config.yaml
dataset: "coloured fractals of 300 iterated function systems on busy backdrops"
encoder_bias: "all"
encoder_conv_stem: false
encoder_width: 128
decoder_activation: "gelu"
decoder_weight_standardization: false
decoder_widths: [48, 48, 96, 192]
weight_decay: 0.2
adamw_weight_decay_other_params: 0.01
Rows from block 0 of the decoder of a small segmentation model, named by matrix and row number. Each number is 128 + 24 x the weight over its row's rms, rounded and kept within 0 to 255. All counts start at 0. Numbers have three digits each.
After each channel's rows are labels from the 100 images, of 14848, where the channel reaches its highest value: "colour at peak" is the nearest of a few named colours to the mean colour under the peak. Only what is clearly more common there than usual is listed. The data: coloured fractals of 300 iterated function systems on busy backdrops. In brackets: how many of the 100.
# conv: 3x3 conv (decoder.mid.0.conv.weight, 192x192x3x3, each kernel summed), inputs 128-191

conv.85:102169128149132119112118149159157145118119093137062148122118135127088094130128117114133149107115147109115190164123110124164113130113175080140124114130120104124134142104127142129119117141120117
colour at peak: brown (73)

conv.64:125074146125138128178115177129137125156093101118121185140100074095157144139136117146127133150103142182145116112116073142138141100139121125120118174140106118143103136137124160054137150127135126
colour at peak: brown (71)

conv.105:127157142145114144107130095139119112117160116150157106158123124112128145156143127112089140150149110122138170108115147134072098092129105101130163138155124108135174105170168116156129136166131116
colour at peak: brown (66)

conv.138:146081169074118133075152141145107098121118115089148137084148164135098127110102130083129092141095127091143133120155095157147151115101098110119114123115144131142140149177178095141159109109122113
colour at peak: brown (76)

conv.36:173145140146131118115158135088103119119132131161097143139131188133107069125123158106098161087117091120117147135121109154117108128128128133155117128108123117108111160139114110090167127112111139
colour at peak: grey (72)

conv.181:101144131085155111122116137129115179168161146150135111146110135129125135074129140127109113157139120135118109121143135129150128112143120114105158143137126107113108147109122104123132122140062150
colour at peak: grey (58)

conv.129:122161212109119113138121122148140138123137141136082098158096129128083142167161119108084117109108136171126131147157140159168116129159137129178109115105130139117155116123131146110131096128106151
colour at peak: grey (60)

conv.50:154138077087145122131098137116119193129148111125126140141118147157101161144117132124106156102148139149128104147149134107133143105119110072148070125102111154103128145112135169086107169128114091
colour at peak: grey (64)

conv.30:101141145101118138132105114114126116149123142168099143130102125116142132137161125085119174114136123153109103121119140106194121139133114140166099167179143161089103135116101150087106148138099134
colour at peak: grey (61)

conv.152:176108152120136119125149120111139141129129136154118125133113138102116087160152153114148123105125144194099102111103112159122148098150104134091081100136113114141145109093093138089104154132124175
colour at peak: grey (68)

conv.142:115166129144100139114128110108133134157126110111105138096096099144102161134115136086095141079096134111139126099151097102145142096113086143098146126125128116118110161100082150115134118110152147
colour at peak: brown (53)

conv.127:150132123126191123152140149162098144089122095151100108151164139122115137111101137129149147125100087095113135133100115149151129141119137159128111116119126135155096184113145103115108171137114125
colour at peak: brown (85)

conv.180:118170136110149118108135080137088126123148051149100115119105120117152083127146099140140141124149079134106080166149119125094128090094107075152171138138122154115098119125117145110143107133113152
colour at peak: grey (65)

conv.34:100121136124107146167183147159144125136146150112092129159157134114147119118103106135098095118115105118147130108174134091173128131155118117182135097166113090156131166181113109109132111149146114
colour at peak: brown (62)

conv.154:126138147079147121131139119116077122152120139120070129178122141113107127151133146082133111150099119105103142118098111153115109152124109113127173122124151105161158156153131079138093158147127102
colour at peak: brown (53)

conv.62:171108119134122146135162119140181189131125135153136144147143126105125135119111121146158081132113126149147109140108125113128092113145072154145168150170118128145149114178153097162136127153136113
colour at peak: brown (78)

conv.82:124123110125143122151145125086165090142111149131148155104133144125139102106128159155071153127138083120098102151116131143126131128143144156181121123162151141122126139102146105095150108143182107
colour at peak: brown (66)

conv.46:141162159106169133107118159090089121122123101121124195127141144103102127089136143190120099178106071165113127179122109167127147115144119131086120146112099132160130137124108155109160103119131122
colour at peak: grey (67)

conv.8:165077074131120116116103139150106147122097123130138125144117072086155111128116145123138121126116103131134069134122147107127118114135097135125110135096138122138127129117122101108136149138100174
colour at peak: grey (62)

conv.130:130158106108138135134123102100101130128149117116141130132169121124150123125126142087114101115136131098111115129062143149127097137144120115138090179120146104123134127083062084099095147145144118
colour at peak: grey (69)

conv.73:136108122116108115142121086126140139114096181118127126083136135140136140143162096113110119150082130137167152133119109151133121070137161093086110121146140150186121132117152159135148183139106177
colour at peak: brown (61)

conv.78:146125150132120114117164093100087126114123142114136170147147171106120087147150093137105125114120106114130142117131118107124115159160132131108151092081123097162141200135150149128151107086148146
colour at peak: brown (72)

conv.99:098120108107137116106178123130130159105143115135104136133110116133137160126135135090049114141167129039132110145127124142200124117112185156137143144109179146127139142165135153122134144122126094
colour at peak: brown (64)

conv.41:159123112114112131160151121129132124161139200134118076118166096169089119102163156136138093158160089139118117156097104166139096129139126140057153126120100098065123124097080098112093167164105147
colour at peak: grey (58)

conv.95:115125138075112138146111110112163109115096118131119119121096166154115151138155121130111117177142121123116155128101118108126117158096087154163092122096122161152162194101163098159072163084105115
colour at peak: brown (72)

conv.183:070134125150125129133090141148161087104113128123164120159146123172096078147106127107123124121114142154134105161146070137100116138174144124099135118150126133073135135143103154133141129141110110
colour at peak: brown (59)

conv.68:120159086116114116119166157109091155108180122129115152120131110117176107149136116129105123113135149138115102161155165116116119126150113117113113143114132117117129111133115117104185126128095143
colour at peak: grey (60)

conv.55:109157113094152117144174158122132120143133114166126120155161122110154174120169135115097079122152122144174133155132170104133112113101133194101136108045124161186147156147086164127115115111120122
colour at peak: brown (75)

conv.14:108141171123132108164093134110133120106112149166122152145100115073130128180105126144147106137136106153113124117141133131096135121149097154152121122138137151104125133152138080137108173112118125
colour at peak: grey (67)

conv.184:172115155099185146132133114148130097153158137142130115157083114114117090075123117099103104157148136132143162133130115109099105107121162136110131168163106131158138088146119128065124104110179105
colour at peak: grey (71)

conv.83:139149162065112125158081117135119126108114077122128142125095149131147143137125163131125141093131115155099139150092208124114120112104142112100115145078117092168146164125100126122118140139095148
colour at peak: grey (66)

conv.149:146111128153121130145147117101152166119148114098122165107135134143109101138142143157158155096141137180157119140105138142147178157133108081127118127160126168116146167121127157116178155134106130
colour at peak: grey (81)

conv.165:123177160178130170092155112086129074147149158143122145134122121144095118133110118133109141160127196130129123138112147126109166140139124129099178143104110173100173152149178126135155103130163099
colour at peak: brown (61)

conv.107:123138105114120108151110149138135147126148095160151127150150120120137126117146141080112148116159160118106143154114142133162077134154176157098143113125175119141077121082128141098136140103129160
colour at peak: grey (74)

conv.60:088136158156132127069134140112134171128145134105096145112136145130109180162135103150141121144151106096136149194128132117155122110104106112142089152113138131102143132151155109111128150134113111
colour at peak: brown (70)

conv.65:122198153168099095139144157107148153169145100151114146128151139092098128101132130147103101144213118150112095128117146092113107133200171124110141128108105089107138123135057160133116145162098144
colour at peak: grey (65)

conv.161:136131164164158159137099122107127091170169096155140135135125169143103101141123175126168121127094137127124147136096153177144099131144062133094167153094125099138151153136108098113135128149127129
colour at peak: grey (75)

conv.131:065152090151116118124126157137116167121166139110156130128144097123118135161152076108109113150147176137135141123158167094204127173139102142147111131114146117129099117135115096115121131113150139
colour at peak: brown (84)

conv.75:170148082109103128175078163128146139143093125160098108120129097151154151125173104127137135131107092138138118149107158125114141131149085158138096102107106118138119117114131134084136146149108146
colour at peak: grey (71)

conv.87:166137121119071122175145135100129151149149124150126142118115126110112141129134119190080084092167188150134143112064158154130117123135120101153116122130158114165129120137143126133136140121132141
colour at peak: brown (71)

conv.179:157066146122139134136103145128180131130116151126152136127114097187133135092124120120075123062172141125162125143096110126114146128115153109102126140135144115158131177123154145097122174152144165
colour at peak: brown (61)

conv.70:102105125140171119112140101094121164144172103130159124155153144108057136114146166136162148107132141127114131154091128122091121104141123144116142108148120081137125131113134156113133114143071160
colour at peak: grey (62)

conv.175:139165118117116093145105114071161141130116155143122114115113121134121089114147081100123159130150127141121130156091134135166125105119109128108126125135113095122128114100127145119164084123136103
colour at peak: grey (61)

conv.44:127138116155145142132151111177123137129159087090143158102135143138079127107185129138130115131129157115123184138138138135134140102090174160153121141148123140197132167128152135107128095125167168
colour at peak: brown (70)

conv.97:112133109087086174108123134128137175144104083156139140125131164151149112096146149109105112147117141136126103134096151132061136120108130189152135121106137128119104089130054139170112119133151098
colour at peak: grey (64)

conv.91:091120146113110119117104088116149161144123129118134140053135101139107096116179109118118126114090070165067075094111127149080101153107109170121098135130099135174122154109092162104103117116123107
colour at peak: grey (66)

conv.143:102167123100142130116116127108184100136150111165103093149124147193108140139141156096104154148117150133102084166112164137134129112146113151143142121116143101151152185065121110113087158138113126
colour at peak: grey (67)

conv.0:112101144114118157145173140123138127126098142134155129135107103136124176163135151132126131137136125173132119137091113113127112104141128168164162167091128119149105115129133146137140129111091121
colour at peak: grey (58)

conv.94:130121120113124116113173089131072125112158086109115121125153147134089160131120118145151121146117167084111155135128106135151177108135119119150138150102099102163153154173132150144091112143121138
colour at peak: brown (68)

conv.69:132145057130151101131091153184124143154111114138162115147129105104113087152123097150095135116155176125091120139088133140120174147139119103129129136145094099118148151155100115099139125126126103
colour at peak: brown (70)

conv.59:142098183155162088135124162110084143145154099096117122143115099156143137126163135121156165144110112140144100121163130119117130138095082174112133093134155111119126163126140130156132172114157130
colour at peak: brown (78)

conv.40:147107112121162165159168146136130152132114124139108121125210132146114123135130099134137102087120112100104110165145116142112112111134128132118106127136057128152099113146069089111116162173111190
colour at peak: grey (74)

conv.176:168144128099083136111121134162098161132157115119098156102143114103116174122131139125128161165094111129084082099141139128093143162154106117120124141139125159089152149111125126104128101122143133
colour at peak: brown (64)

conv.174:161178165140061128079142109114109095138132126130103154125104116066134108113130110126123141136123141140079134140188153099097156161173093174142124119154147166158137141139177173152099117125141135
colour at peak: brown (66)

conv.48:166127125115077131167112120115123172143150091106129140150120143114113131143174066136125127131128120107113105135102139146116105143167086146138115075101101069106109150103101102083131103139115143
colour at peak: grey (60)

conv.56:144116164141125071124115093147134149100154095122122159113119134148149123129159086105135145155127159118109103123092132129096093189155107094082068115124188133137118133097141136173102108160109121
colour at peak: grey (68)

conv.23:164147120143115096137147115111107116098121162151116177154137145146132144118112132145142154129116160112127130106183107129100120150119129168140100166133170127145171174106137128144158120132100151
colour at peak: grey (64)

conv.72:116115140128116128155125115140131159133129145134092134109113116126135150158082167164147122133134140123159142128149129106154148103073167171102148158146114125142118153097172146145115126089103121
colour at peak: brown (55)

conv.20:148128142108123150162110177132108138094124144124104126158131112112128105137097147141100107131150142119130164164154112093160175123077141141164152141139113106109163131166137160099090108144118125
colour at peak: brown (67)

conv.42:158121092108161107141165110098152133116133083138083117122120121109111129137141103127117123127146121104109122145095162132172105135150148109129108108113150132162175166114111127084093181115103121
colour at peak: grey (71)